config.toml
dataset = "rendered landscapes of hills, water and sky"
image_size = 32
crop_scale_min = 1
rotation_deg = 5
max_precond_dim = 512
ema_decay = 0.995
lr_schedule = "wsd_sqrt"
Rows from block 12, named by matrix and row number. Rows with one number belong to one neuron. Each number is 128 + 32 x the weight over its row's rms, rounded and kept within 0 to 255. All counts start at 0. After the name is the row's rms in percent of the matrix's.
# fc1: MLP up (model.blocks.12.mlp.fc1.weight, 320x160), inputs 0-159
# fc2: MLP down (model.blocks.12.mlp.fc2.weight, 160x320, transposed), outputs 0-159
fc1.256 100 [202 133  86 124  64  93 194 133 107 111  81 152 104 153 133  80 157 125  92 170 104  99 178 146  90 170  56 142 100 105 122 142 134 131 141 113 160 104 156  88 148 111  59 166 115 142 131 127 144 128 159  72 118 114 126  71  41  92 124 175 139 121 154 147  98 100  82 130  85  99 118 103 141 138  88 128 134 116  96 108 113 155 147 145 159 126 132 117 175  98 150  61 156 119 111 134 129 121 119  81 100 131  78 185 113 138 145 141 157 143 101 132 193  81 121 183 167 192 153 103 100 167 115 107 108 162 153 122 103  65  80 133 127 159 146  60 117 127 174 124 138  87 116  79 160 125 144  99 130 163 129  76  68 106 107  91 106 106  90 144]
fc1.257 094 [109 148 116 126  75 153 127 103  91  64 134 132 102 148 136 134 120 111 113 107 123 209 117  79 140 139 139 121 135  80 119 142 184 138 151 165 177 121 171  79 137 128 120 150 130  72 113 156 102 124 128 141 136 107 169 165 154 146 129 120 123 127 163 140 127 146 131  69 101 135 116 153  82 117 158 163 164 212 104 113 123 130 127  88 115  89  80 147 141 154 165 150 150 175 148  76 125 142  85 183  52  46 187 165 152 166  49 136 100  98 159 151 157 131  93 140 160 145  73 126 143 177 141 117  75 117 136 151 107 128 134 131 192  64 148 184 155 170  97 137 109 191  76  87 123 101 130 167  79 164 122 121 116 182 134 139 149 124 103 149]
fc1.258 095 [146 104  98 105  79 152 113  99 143 136 161 152 163 105 129 132 164  80 149 165 137 140 102 161  94  93 102  88  92 136 124  95 137 123  85 128 138 106 180 117 109 151 131 142 128 112 112 149 195 155 125 139 100 135 128 109 147 106  85 133 184 113 151  84 118 121 113 137 135 124 176 116 152 128 100 154 119 150 115 118 203 153 140 147 159 129 114  97 106 117 100 186 161 137 104 106 117 190 147  66 146 135 180 140 185  61 177 132 116 146 111 163 150  57 109 126 153 131 114  95 155  34 120 126  97 123 115 197 158 171 147 102 111 154  95  70 185  72  87  80 102 171 100 149 123 102  74 184 135  58 132 136 171 103 149 177 214 120 127 152]
fc1.259 090 [109  66 144 127 137  98  95  79 148 111 135 142 102 115 118 146 120 142 114 147 111 145 142 175 147 110 136  89  95  67 211 140 132 124  93  87 164 150  98 131 127 135 123 128 105 124 173 100 125 101 150  99 137 109  95 137 156 147 130  91  59 116 116 122  72 172 159 175 120 183 124 105 105 117 103 117 205 174 164 106  79 169 120  89 128 141 112 116 114 120 126 180 160 169 129 148 137 120 181 150  79 126 116 128  92 178  81 104 111  88  77 149  84 119  94 162 125 152  90 134 145 124 141 160 151 113  59  85 155 125 180 107 122 115 129 120 173 155 131 154  63 128 111  88 123  84  44 107  86 155 191 178 135 149 186 162 194  65 154 119]
fc1.260 107 [144 159 100 119 191  95 101 107 187  61  88 157 145 121 145 160 121 178 151 162 117 129 172 152  88 182 126  54 128 112 140 122 122 108 157 133 182 130 110 136 126 111 118 129 120 148 129 156 158 154 110 106 197 104 125 164 127  80 133 131 128 176 153 152 149 141  77 133 160 144 117 101  59 111  87  58 153 113 148 145  90 141 149  92 132  96  92 140 112 146 133 171 172 155 117  99  34 161 177 110 137  91  93 195 150 141 156 193 138 146 115 117 149 115  71 108 127 119 119  83 135  46 147 153  74 140  88  83  90 124  77 118 139 113 149 113  76 147 128 147 116 200 140  69 129 144  84  91 163 149 173 166 136 153 123 125 112 114 141 121]
fc1.261 098 [124  62 140 124 146  97 163  89 138 180 154 152  88  54 123 137 135 133  73 107 120 126 106 151 102 137  69  52  61  85 166 151 130 173 144  92 131 144 186  88 144 148 130 131  82 107 166 153 115 136  94 180 117 127 109 141  71 118  81 167  86 136 136 157 174 104 142 155 174 165  79  93  90 102  80 124 100  80 170 110 145  49 106 118 115  94 126 116 151 140 130 116 124 156 135 130 135 128 151 114 168 122  99 112 121  75 133  92 125 186 145 143 188 148 173  79 100 119  87 110  93 107 131 158 128 133 127  85 135 110 165 155 170 119  90 129 127 196 114 127 134 150 162 132 161 167  83 148  76 102 107 186  76 183  83 148 128 133  97 106]
fc1.262 088 [179  81  96 105 138 160 140  96 162 179 135 167 127 147 131 131 100 155 153 123 169 148 135 122  65 156 144 145 141 145 155 113 122 108 146 149 180 126 129 141  74 107 133 190 134 163 103 116 155 119 140 155  72 107 117 185 129 142  74 152  78 108  99 117 168 127 126 172 144 104 132 148 103 136 129 138 150 102 202 137 104 142 127 120 135  64 180 127 138 116 140 137 166 123 111 110 176 103 163 126 108 122  92 120 121 152  87 133 125 110 154 244 106 123  76 134 103 169 102 132 182 191 130  62 111 155 186 149 101  99 103  77  89 132 171 115 106 121  89 141 117 139  91 160 131 142 123 215 105 124  91 134 204 124  92 151 138 157 186  48]
fc1.263 104 [136 140 102 131 158 135 122  75 135 153  85 110 120 198 167 146 178  53 131 136 163 193 106 128 122 195 176 172 130 152 108 145 163 113 179 126 147 102 157 130 162 132 150  99 177  66 160 110 104 107 182 114  57 171  96 135 152 128 120 187 142 122 127 156  92  72 121 155 160 103 105 136 169 107 169 151 136 125 141 133 123 176 126 104 145 135 171 194  97 106 133 103 127 161 166 125 178 104 112 141 158 134 131 116 102 198 153 131 128 151 148 105 164 164 136 104  99 149 150 168 155 116 126 147 153 127 183 174 134 108  55 148 172 171 153 173 120 127 129  97 149 189 200 123  96 174 149 101 164  93 199 115 117 112 117 101 138  96 102 175]
fc1.264 124 [152  75  65  71 101  55  79 200  89 120 126 163 112 137 114 155 150 206 128 159 104 110 109 103 199 165 146 139  96 124 124 165 109 162 146 123 125  91 168 118  89 144 129 165 139 119 151 122 130 180  84 101 161 113 175 128 177 147 148 111  95 100 104 145 127 147 143 137  76 150 200 119 119 159 132 116 163 159 103 145 105 173 154 140 111 102  64 146 118 114 119 198 115 134 109 114  73  65 138 138 108  88 109 117 119 166 116 103 105  80 135 127 157 156 136 108 138 156 122 106 182 139  74 115 159  70 153 127 100 130 156 174 156 139 157 109 116 136 133 101 201 141 116 165 113 115 196 107 138 135  81 154 217 170 162  86 127 131 132 103]
fc1.265 117 [ 94 179 127 147 128 130 122 130 171 197 150 132 109 133  88 122 144 116 153 126 121  56 136  78  52  99 101 124 140 161 191 126 128 126 135 135 147  57 191 151 118 138 153 138 154 105 157 163 139 106 199 115 126 140 161 148 162 127 158 100 123  92 113  63  95  90  98  73 130  93 138 136 149 160 100 112 168 125 143 128 146 140 124 131  88  97  80 116 103 105 181 136 122 134 198 168  79 123 144 110 134 134 120 135 138 151 110 117  89 157  98 185 148 167 120  91 132  90 165 147 141 139 110 118 183 167 135 106  67 132 104  84 121  91 166 188 146 141  93 132  90 194 157 119 122 137 143 115 124 109 213  91 209  88  56 160 111 176 124 124]
fc1.266 104 [110 169  97 127 113 127 131 197 133 129 106 171 142 194 159 110 137 121 149 150 139  63 160 147 132 122 139 126 143  95 192 124  39 167 100 138  86 127 118  57  85  97  88 136 121  98 115 128 109  98 189 138 144 157 163 124 125  95 119 171 155 105 100  90 149 131 136 194  84 100 118  60  94 156  85 115 112  89  91 145 161 132 101 158  80 167 124 124 118 139 131 114 153 106 127 124  83 105 149 134 151 139 158 152 153 172 149 126  76  99 124 127 106 188  52 105  76  79 126 132 113  88 138 121 119 128 158 152 156  76  77  58 135  77 120  99  65 155 123 103  96 187 163 115 118 111 110 128 197 159 121 148 134 145  67 158 151 155 135  94]
fc1.267 102 [116 154 151 132  85 101 133 186 159  87  68  93 149 152  77 108 125  90 109 107 132 152 212 125  76 134 124 212 102 113 154 117 141 225 197  90 150 120  80 157 127  99 105 131 151  92  97 137 108  80 160 155 209 159 109  79  72 121  82 171 107 130 199 104 185 153 123 114  81 129 114 107 117 142 115  93 115 129 110  91  93 142 133 154 141 119 173 124 119 164 138 113 135 103  87 155 116  96 121 155  75 105 117 148 122 118 110 117 122  95 128 145 122  88 121 154 104 136 108 158 170  68 167 134 113 179 162 104 119 147  98 137 168  83 156 127 131 125 142 153 146  71 135 126 110  59 140 111 100 176 122 117  90 130  87 126 177 133 145  64]
fc1.268 115 [138 167 136 141  93 170 146 119 171 103 121  97 110 120 110 110 149  86  92 149 110 102 113 139  69 141 173 132 113 171 126 104 109  96 160 134  88 174 144  42 111 135  49  76 177 107 116 100  74 126 147 116 132 139 125 150 110 110  98 115 129 170 147 139 165 153 127 140  87 124  60 148 171 155 201 143 115 135 130 110 100 186 148 167  91 166 168 129 114 191  74 114 127 102  96 102 160 163 127 125 133 134  76 143 200  85 109 150 143 131 105 104 137 105 160  90 142 143 160 134 114 116 133 138  86 166 144 187 133 103  89 172 150 184 117 109 115 154 109 108 137 169  85 107 137 151 121  65 157 113  58 116 127  49 151  92 172 162  57 104]
fc1.269 087 [121 109 130 128 120 103  95  91 174 129 123 134 126 113  44 165 120 103 166 148 141 111 148  82 118 110 100 143 101  86 122  78 109 133  75  74 154 146 104 141 129 134 126  95  85 122 106 103 136 127 182 115 150 143 225 135 153 132 106 137  78 178 112 102  81  86 155 133 133 145 113 121 134 126 134 118  76 133  87  85  70 177 110  54 123 180 120 106 154 106 153 103  69 138 101 121  84 148 119 131 177 132 142 111 137 149 140 130 129 124 127  93 116  92 116 102 138  93 107 115 106 104  61 193 100 117 108 132 133 139 151  19  93 113 128 114 115 104  83 129  96 119 135 152 120  96 140 154 120  36 152 173 209 139  91 163 101  90  59 158]
fc1.270 111 [ 76 120 143 130 155 125 113 154 134 138 120 125 130 157  79 112 116 133 121 115 124 116 134 132 156 154 128 127  61 182 138  71  81 157 154  65 124 106  76 162 123 156 135 120  78 128 134 171 176  97 129  97 139 175 109  59 130 100 149 175  87 214 119 124  83  72 185 182  61 186 139  69 116  98 168 174 131  89 142 187 191 100  70 130  93  83 162 109 153 126 130 146 154 127 136 165 156 131 170 132 152  96 123 125 134 112 121 136 135 105  67 146 156  98 144 127  98 144 113 145 127 109  79 152 134 131 187 148 179 101 191 175 132 142 132 102 136 157  97  92 127 113 122  54 147 127 132 156  82 142 130 113 118 140 147 100 200 167 148 159]
fc1.271 116 [ 94 149 100 135 111 117 116 163 147 140 152 148 125 121  85 107 101  47 109  31 102 140 154 133 124 125 105 111 105  93 147 118 168 184 174 217  92 150  90 161 116 153 172 152  91 145 134 150 150 134 115 193 143 131 122 155  85 163  85 164  93 117 129  91 139 158 173 108 115 160  86 140 159 107 106  92 144 100 140 142 140 162 198 136  99 114  92 179 162 122 100 148 108 143 151 106 142 106  90 135  88 147 124 114 123 121 151 146 162 145 158 141 111 124  43 143 163 171 127  43 160 123 189 109 110 160 140 126  37 123  89 115 126 172 172 131 141 145 108 153 144 144  96  70 155 141 124 130 122  80 142 176 118 108  86 141 104 188  89  89]
fc1.272 105 [169 158  56 151 119 135 160 137  84  94 193 138  57 130  84 125 105 169  89  97  92 146 172 153 131 100 163 167  72 153 163 132 136 133 126 181 150 137 123  86 116 122 161 144 180 107  80 145 113 116 125 146 125 176  92 103 142  92 177 112 176 166 103 152 107 117 169 171 142  79  74 113 129 129 193 168 142  82 136 143  97  94 155  47 141 109 147 104 122  97 163  82 168 160 136 129 128 117  97 162 104 131 173 151 168  86 123 142 117 190 169 119 114 154 134 161 168 143 117 143 136  96 125 152 134 155 126  69 151 147 131 120 195 163 133 102 186 124 121 114 165 162 192  87 115  81  96  82 130 102 142 193 123 136 124 173  83 157 128 148]
fc1.273 080 [ 88  24 169 153 159 109 173 113 119  98 137 153 167 153 145  94 153  95 157  74 144 154 103 169 139 106 129  87 144  53 158  93  93 116 141  81 111 104  98 140 143 117 113  87 174  92 142 155 151 140 134 116 122  90 121 133 103  81 127  78 165 152  96  99 174 143 156 128 142  64 148  84 126  91 126 107  95  81 170 145 105 197  90 144 146  97 116 141 129 103 160 143 129 132  64 156 135 125 141 113  62  98 125 125 101  79 172 110 117  80 144  41 152 134 104 143 156 125 117  89 127 128 144  79  93  90 145 159 144 128 196 136 134 143 141 132 125 115 111 155 141 130 201 107 168  91 154 131 158 127 115 130 193 203 145 153 137  64 161 143]
fc1.274 121 [105 171  90 124 146 112 133 166 129 164  55 157  91 167 137 148 135 146 153 140  84 122 173 114 148 125 100  77  89 137 177  81 119 173 119 102 162 166 128 135 131  62 153 100 148 153 140 171  90 137 188  86 137 148 202 115 120 139 121 118 103 144  88 105 119  91 112 106 150  82 214  84  91 146 160 107 108 119 123 115 127 167 126 127 179 134 134 169 144 168 123 129 183 138 109 104  91 168 135 128 150 188 170 139  96 118  85 127 151 148 112 106 199  98 142  91 137  83 181  90 128  93 112 129 120 118  99 115 109 147 130 116 109 139 107 137 135 130 136 101 205 118 194 119 238 143 105 133  63 141 201 151 133 148 182 121 153 128 141 101]
fc1.275 119 [ 79 153  49 111 175 130 172 106 122 191 169 110 168 127 134 141 182 103 108 126 181 143 135  79 182 149 184 102  53 111 177 136 142 134 176 134 196 109 124  98 127  42 145 139 100 108  89 125  94 132 123 223 115 111  84 146  95 116 144 124 105 139 146  89 156 103 153 211 124 144 120 166 111 113 179  79 125 140 186 154 153  76 159 153 147  82  91 150  76  74 151  99 125 149  93 129 124  96  82 172 101 140 155 129 107 130 152 160 132 160 152 115  94 148 100  91 148 124 135 156 138  86 158 144 135 134 109 168 155  97 167 115 158 156 151 163 169 171 122  88  95 145 157  96  99 115 161 113 135 124 159 112 105 130 116 174 138 128 106 131]
fc1.276 098 [133 136 162 112 121  77 174 112  86  42  77  95 108  94 156  80 105  81 166 103  65  60  67 145  82 106 110 118 117 140 135 109 207 196 148  97 123 122 156 100 106 124 138 120 127 138 144 172  73 111 159 189  90  64 151 112 131 114  99 145 157 135 143 109  97 124  97 167  68 162 175 121 187 119 128 115 139 109 127  96 124 165 147  91 120 136 139 163 143 171 178 142 159 108 113 109 125  96 149  94  74 146 105 172 102 130 178  97 106 139 151 144 137 119 112 180 149 104 143 131 179 118  91 144  99 138 170 117 175 152 120 194 144 124 170 118 106 113 119  97 134 142 113 135 109 171 110 203 131 102 163 105  88 174 116 137  79 118  69 139]
fc1.277 089 [152 117 102 152 123  98 139 159 146  92 118 140  98 122  80 124 179 162  90 178 176 125 171 135 119  96 152 131  52 159 135 124  94 166 119 153 105 148 111 147 159  34  98 107 176 143 145 154 144 149 140 132 105 114 150 132 134 122 153 106 167 131 129  69 138 168 195 146 177 171 147  69 179 156 137 162 123 122 123  81 122 104 148 157 182 163 104  83 154 165 187 124 150  90 123  98 117 115  78 139 128 120  81 183 192 125 119  97 176  70 130  98 131 119 143  90 126 116 115  99  93 133 120 114  47 119 118 135  72  71 148  91  84 180  98 125 102 125 118  96 133  76 122  52  97 115 125  70 171 135 122 141 102 156 107 115 117 140  81 164]
fc2.256 093 [ 99 127 151 167  91 130 126 135 199 142 138 177 178  77  85 165 143 152  84 174 127 127 129 139 175  42  95 133 116 126 158  97 124  44 154 166 146 187 119 171  90 114 139 159 163 114 100 122 140 125  93 184 117 154 162 160 170 122  93  99 121 151 118 155 151 122 137 120 145 153  90 162 131  73 193 127  93  68 123 132 124 111 144 101 112 127 153 122 147 110 121 126  97 114 167  83 200 138 142 175 151 164 100  92 133 115 111  86 176 163 162  98  79 174 133 129 137 122 117 110 134  82 115 175 117  65 128 152 141 193 130 135 165  92 141 151 106 116  91 143 140 167 142 198 140  91 119 183  94 119 150 164 187 189 137 116 159 114 151  89]
fc2.257 082 [167 113 152 116 138 109 157 103 143 157 139 186 157 140  93 154 178 138 157 139 132  75  73 156 107 100 110 116 128 177 120 127  94  86  91 169 128 144  72 126 133 125 182 142 112  98 191  98 129 113 113 111 129 141  60 122  83 135 158 171 144 123 141 155 133 180 134 178 136  99  96 159 215 167 112 121 128  89 125 135 154 100 137 155 132 155 113 108 134 132 115 123  81 127 119 186 136 108 143  39 186 202  94  59  92  99 183 154 156 195 157 109  87 138 154 149  71 117 165 166  82  63 157 163 139 191  98 145 198 136 122 114  57 107 118  78 136 130 116 100 126 113 136 116 118 130 159 120 138 100 139 165 154 135 114 117 162 127 130 144]
fc2.258 098 [ 72 174 128  97 162 120 166 105 127 135 109 120 127 128 192 138 111 122 103  93 184 134 173  87 199 153  94 129  83 136 154 167 100 126 172 119  87 189 125 107 111  90 143 120 171 103 169  66  99 135 125 121 140 134 170 218 116 116 145 143 180 118 105 129 145  99  69 122 173 137 125 126  86 131 167 171 128 152  89  87 131  63 168 152 170 155 164  87 152 159 111  83 149 168 129  84 130  83 108 100  99 140 116 117 103 115 102 167 137  56 180 143 143  99 130 127 111 116  98 167 124 170 137  81 115 125 164 107 104 161  86 145 155 184 154 147 114 137 179 126 153 138 180 188 114  98 161 103 158 128 103 134 121 114 110 109  34 169 139 113]
fc2.259 090 [184 138 136 164 170 175 159 174 152 118 172 108 120 104 128 123 181  85 123 142 108  81  96  53 105 167 117 169 127 182  84 108 100 115 118 154  99 112 124 216 104  79 103 137 176 123  64 125  70 124 131 153 129 152  91  99 128 122 132 151  79 139 151 176 147  87 107 123 109 108 140 142  94 152 126 143 104  96 126 131 125 233  99 153 150 103 153 127 138 130 134 125 127  73 138 111  84 126 125 114 135 138 149 150 162  95 152 170 103 186 163 138 199 128 127 154 119 121 130 121 160 130 141 107 133 100 139 192 116 161  55 118 138 144 123 136  49 106 105  99 178 143 125 113 104 147 158 139 165 122  72  53  72  99  89 121  81 115 134  78]
fc2.260 094 [104 110 128 113 107 146 109 154  69 184 143 129  79 112  85 113 166  73 105 149 130 116  86  90 135 111 171 118 128 182 100 119 140  93 130 181 125 161 158 126 108 151 137 100 139 150  87  88  64  85 171  72  54 152  91  85 101 159  93 153 135  83 114 120 134 173 221  74 126 137 121 120 141 145 161 135 144 111  85  75 132 106  97 155  55 121 128 143 106 126  76 156 134 111 150 181 193 139 104 121 138 145 143 124 123  71 116  72  93  98  69 100 129 141 102 142 119  96 112 140 144 165  77 129 166  86 157 158 104 148 163 173 111 150 105 102 163 102 173 146 146 115 120 179 136 114  92 165  50 110 119 105 135 100 113  66 102 138 154 148]
fc2.261 088 [170 197  76 109 149 139 121 177 114 108 110 130 152 139 103  93 115 143 139 209 148  99 171 125  97 113 155 196 198 141  91 107 107 140 122 149 152 184 115 148 172 158  95 107 153 149  94  76 119 155 118 125 142 178 119 111 139 148 145  99 192 131 144  89  90 136 151 101  99  76 132 177 133 118  83 131 144 225  92 131 135 190 156 179 141 151 101 168  74 143 128 150 116  83 102 148 102  98 154 102 106 167 129 140 161 183 156 118 166  61 145 141  88 122 100 115 183 110 133 173  89 162 115 129 136  90  90 132  95 195  84 118  99 171 171  99 135  74 159 150  70 110 143 110 118 125 169 112 133 153 164  91 115 120 122 112 135 137 135 156]
fc2.262 081 [126 162 106 182  59 153 163 123 150  60 131 111 148 100  78 133 146  40 165 103  95 165 184 142 143  97  77 123 135 147  92 148 148  40 149 151  92 159 142  78 121 167 136 106 152 125 159 122  98 136 119 141 178 149 162 107 199  97 130  93 138 121 176 121 111  82 144 104 147 153 144 170 120 111 108 139 114 130 105 192 164 149  94 101 174 151 115 117 131 122  84  99 134 159 158 184 139 101  72 144 198 120 188  90 113 134 139 150 144 167 148  87 142 122 169 159 153 107 113 141 106 109 181 172 153 125 136 103 154 168 144 147 155 142  93 134 146 118 139 131  92  94 145  26 128 168 104 133 142 168 118 129  97 122 152 128  83 129 116 203]
fc2.263 092 [160 110 135 134 107 112 143 155 113 167 146 136 141 143 115 107 161 174 139  93 103  58 127 110 175 116 142  89 121  93 149 162  83 143  79 166 122 107 178 117 150 114 116 125 116 123 123 180 132 155  94 164 165 143 136  95 131 157 187 145 124 110 120 142 143 181  87 143  88 153 137 157 161 190 115 119 180 163 120 110 180  70 107 133 126 115  62 111 142 120 136  71 147 154 129 211  68 174 140 131 123 101 144 113 162 116 172 167 128 122 150 126  87  96 141 102 157  65 135 126 151 152 162 111  98  89 154 123 118 112 209 133 127 103 108 103 134 152 138 189 226  86 145 100 121  62  97  84  93 150  84 173 171 163 158 171 122 199 136 122]
fc2.264 128 [114 148 173 143 123 206 122  69 146 149 131 169 165 116 105 117 119  72 174 107 155 206 163 159 122  63 105 122  92 153 135 134 174  63 124 152  74 228 112 135 140 117 107 137 132 113 127 145  97  97 105 130 104 107 112 142 136 148 126 133 170 165 133 153 124 104 159 124 139 114 155 163 110  90  84 139 126  99 141 182 152 103 121 158 119 165 140  90 125 148 130  74 124 137 168  85 140 156 107 142 129 176 108 127 156 162 177 137 148 176 151 165 121 162  89 203 171 140 170 115 112 112 202 159 127 133 127 145 129 139  95 161  70  87 127 157 191  90 107  81  55  84 108  92 138  92 109 163 152 135 127 147  62 101 111 147  94 175 124 101]
fc2.265 100 [143  89 141 135  95 132 123 141  62 111  76 155 121 114 147  91 133 132  55  94  95 156 107 128 170 138 101 145  96 151  87 108  95  62 137  89 131 127  92 128 164  92 108 154 157  91 137  81  56 126  67 158 131 166  91 133 154 169 138 176 156 160 127 134 147 122 138 129 144 159  98 107 115  64 137  93 119  87 110 156 211 105 102 132 119 131 142 115 136 131  83 119 114 180 118 192  97  99  97 127 181 109 153  70 141 144 131 127 125  77 168  72 128 148 142 158 106 182  85 135 107 168 142 158 120  88  97 137 149 197 184 171 121 198  89 115  97  99 127 131 145  47  94 120 138 153 109 178 120 155  91 131  93 157 185 122 145  97 100 140]
fc2.266 087 [132  95 101 145  93 118  76  66 108 134 167  93 136  96 140 159 133 135 101 132 119 153 127  98  82  58 145 142 121 177  81 156 192  70 166 107 250 123 137 202 152 144 125 145 155 140 114 165 137 158  62 133 139  77  99 124 102 126 115 127 102 121 140 119 129 105 150  48 196 107 138 172 135 110 181 124 171 112 185 119 137 102 123  84 168 125  88 146 118  82 133 149  99  94 131 156 147 149  96 122 145 102  53 130  70  92  28 143 124 173 129 150 116 120 158  60 116 147 111 139 148 163 130  95 105 134 117 139 121 130 150 171  97 139 134 152 163 141 178 112 153 105 124 135 129 133 129 108  45 149 120 137 113 153 134 134 123 115 132 126]
fc2.267 094 [119 136 103 125 118 131 180 103 153 121 153 180 180 123 158 102 135 105  94  97 130 152  93 153 144 165 147  95 155 183 137 142 140  31 117 157 151 141 158 137 106 136 181 182 177 177 110 103 147 134 152 168 122  92 148 189 215 124 119 118 112 129  98 125  52  85 135 155 159 112 130 122 101  55 140 126 117 126 132 127 123 134 145 142 139 169 176  90 115  75 129 125 129 118 128  72 184 171 107  98 143 140 113  70 146 120 161 174 118 236 128 121 132 178 139 176 115 142 155 130 111 161 111 148 123 103  92  88 148 107 135 144  79 174 147 128  99 132  85 147 109 177  64 115 108 137 179 188 144 161  88 124 150 135 151 146 144 119 114 191]
fc2.268 101 [121 105 112 133 112  85 150 122  43 135 152 174  68 101 159  96 115 145 167 135 124 161 105 111 155 127 118 141 170  31 105  91 174 119 148  84 130 112 154 181 132  68 144 185  66 121 181 166 166 126 130 124 131 139 129 129 178 125 137 145  99  67 111 144 154 146 144  69 117  84 152 134  94 103 115 117 145 125 138 142 186 105  60 118 168 119 149 190 104 107 141  62 115  88 139 150 140 112 103  72 115 122  82 124  77 142 152 128 119 123 151 176 117 115 101 132 124 153  97 120 122 152 118 116 182 161 152  94 139 148 133  94 136 135 132 149 101 151 140 143 169  70 147 126  87  81 101 178 107 179 195 158 144 184 179 145  61  80 134 120]
fc2.269 084 [161 112 138 131 138 158 169 114 108  87 121 108 114  97 184  99 150 125  87 122 112 139  73 142  94 121 139 116  89 141 172 160 136  73 137 132 155 141 165 123  93  60 136 170 158 113 145 140 149 105 119 183 129 136  39 114 141 144 120 136 202  74 123 171 154 181 115 164 160 100  92 107 141 181 142 144 158  85 145 160 226 144 186 156  98 129 121 115 119 133  84 163 175 129 137  97 119 111 148 130  86 106 116 125  89 114 126 174 171 139 146 163 133 149 139 134  78 165 168 140  73 133 153  88 138  97 104 102 115  88 104 149 145 145 137 185 117  99 179 107 161 101 150  96 226 130  90  63 130 212 164 112 116 143 155 116 123 136 160 139]
fc2.270 122 [198 164 100  88 142 126 120 152 131 158 181 137 145 107 166 167 139 107 119 177 139 102 154 133 158 124 113  85 191 136 139 148 164  67 115 156 148 147 170 132 108 144 154 127 162 134 132 108 128 145 127 102 119  94 129 182 146 144 109 104 134  98  75 113 131 112  63  82 160  93 132 173 115 121 108  83 108 123 148 105 114 123 211 124 159 110  73 180 113 138 103 112 132 147  61 159 102 186  90 115 132 162 105 145 122 110 109 107  75 163 148  85 101 138 145  88 155 176  92 106 139 129 136 120  83 117  44  96  83 176  49  88 202 126 144 117  72 146 149 193 123 113 151 182 138 108 159 116 151 121 152 181 114  86 121 149  74  80 149 111]
fc2.271 118 [127 132 122 110 140 146 116 148  91 154 153 179 109 151 154 186  82 200 119 198 105  95 146 147 140 103 107 126 166 121 126 146 125 152  65  89 130 182 171 132  88 134 172  76 134 186 220 130 194 184 163 126 117  85 161 150 107 137 105  76 128 148 113  93 148  73 122  64 136 127 134 110  93 132 106  96 100 119 125 137 122 125 148 109 147 118 120 138 103 148 125 176 142 135 103 133 100 166 155  84 170 107 148 108 102 183 141  94  92 136  95 103 129 137 135  35 145 104 115 129 133  89 141 199 123 122 106 115 107  90 195  94 166 139 128  98  81 169 165 182 114 135 136 156 144 135  87 113 160  90 124 165 124 163 155  91 133  49  97  96]
fc2.272 097 [152  79 250 137  71 126 157 116 165 151 117 140 134 133 139 126 171  90 107 131 154 150 108  98 138 170 177 106 155 117 147 146 183   2 140 106 127 138 104 162 121  81 110 130 172 127 145 109  87 142 115 177 125  98 125 122 112 140 125 185 130 170 141 113 163 117  98 134 184 158 156 139 179 126 101 119 129 115 113 110 161 102 116 189 124 210 104  96 111 137 138  76 134 130 153 137 127 131 128 108  97 161  62 135 109 108 141 129 135  88 124 164 115 132 144 175 123  96 113 104  79 131 173 132 126 107 193 162 138 165 154 139  90  99 164 156  95 138  96 190 129 100  61 147 160 165 142 181  99 121 168 108 133 163 178 174 162 108 141 117]
fc2.273 093 [170 199 122 114 118 180 120 166  96 161 139 124 135 105  97 149 123 157 160 155 133  90 147 117 107 180 152 120 142 128  94 131 109 196  93 126 132  32 139 137 111 129  93  60 168 152 120 103 113 164  89 120 115 130 139 120 124 141  73 144 176 128  88 110 109 115 127 195 138 118 148 116  91 132  89 133 132 150  74  90 117  78 124  84 134 159 152 149 121 120 112 136  55 141 142 161 141 151 136 186 112 139  95  93 130 176 130  54 149 192 105 146 106 124  95  94  71 113 132 124 145 157  70 146 170 170 126 101 116 100  73 176 106 138  91 105 120 136 162 113  51 150 109 160 133 116 109 121 149 117 124  79 150  66  96  75  86 205 108 174]
fc2.274 180 [153 124 137 174  99 137 208 133 113  97 150 133 137 133 145 100 139  98 112   0 160 185 135 144 121 131  89 142 118 121 114 131 156 169 154 188 100 222 118  90 175 141 131 215  31 102 109 102 138  96 115 136 129 121  82 127 105 134 109 149  84 115 172 124 113 135  81 131 167 135 142 136 145 128 125 118 112 110 106 134 144  90 140 129 125 157 129 111 124 116 141  79 100 131 159  50 115 101 116 121 118 127  67 123 145  77 191 166 106 118 157 102 147 112 112 216  72 146 118 122  97 140 148  78 122 135 159 115 120 141 100 120 109 137 144 129  99 136  42  91 107 117 112 136 125 117 170 125 161 148  98 106  58 115 128 144 109 145  94 136]
fc2.275 105 [181 102 171 139  55 186  43 156 113 143  71 109 153 135 117  83 124 112 139 123 111 114 136 130  43 106 166 142 152 137 113 147 172 137  36 111  92  55 117  90 105 151 142 125 208 100 154 122 114 137 129 134 120 116 154 127 143 140 140 142  97 110 151 125  66 147 148  82 122 105 144 102 130 175 101 147 134 151 137 111 181 160 118  87 153 133  79 157 140 127  93 150 215 156 174 177 167  79 164  81 129 107  83 124 132 136 126 140 115 132 135 174 109 176 141 123  77 118  82 138 123 124 101 109 110 106 166 115 128 152 133 142 155 122 163  80  84  95 121 153 121 116 112 115 152 185 102  84 100  76 115 136 211 173 101 108 123 139 112 164]
fc2.276 086 [147 127 107 151 133 168 150 124 141 172 206 128 163 148 125 140  88 117 104  59 152 182 171  89 134 155 114 138 154 141 140 144  85  49 144 160 110 161 126  98 111  99 108 149 141  90 139 113 213 152  66  94 132 153  83 159 153 139 136 146 168 128 117 138 128 117 121 103 172 121 130 152  85  93 109 181 116  79 127 172 125  91 107 125  97 141  85  62 101 112 151 107  59 180 146 114  79 154 110 164 181  97 146 163 120 133 131 179 157 134 114 118  93  77 112 187 131 124 103 148  86 120 193  89 135 167 135 107 106  64 100 110 110 144  94 157 130 125  69 142 114 108 154 113 150 131 142  73 120 119 109 199 111 119 158 143 160 143 216 103]
fc2.277 088 [180 151 165 135 164 181 119 134  89  94 152 142 194 143 182  99  87 107 139  51  80 159 118 102 108 128 107 137 166 123 150 141 147 133 149  87 123 124 109 177 146 202 133 193 136 166 162 130 105 116 150 105 119 109 125 103  67 125  79 142 125 114 130 161 127 113  88 109  95  92 157 131  86 100 124  81  97 129 156 148  99 150  87  83  90 161 172 143 103 106  78 128  71 153 136 179 127  62 195 143 115 173 140  96 109  69 130 139 100 184 107 145 140 143 140 135 122 217 115 125 137 124 121 134 208 138 127  90 140 172 106 151 139  83 165 171 148 154 133 126  81 175  78 188 179  78 121 143 132 125 171 149 150 119 154 129 126 148 148 136]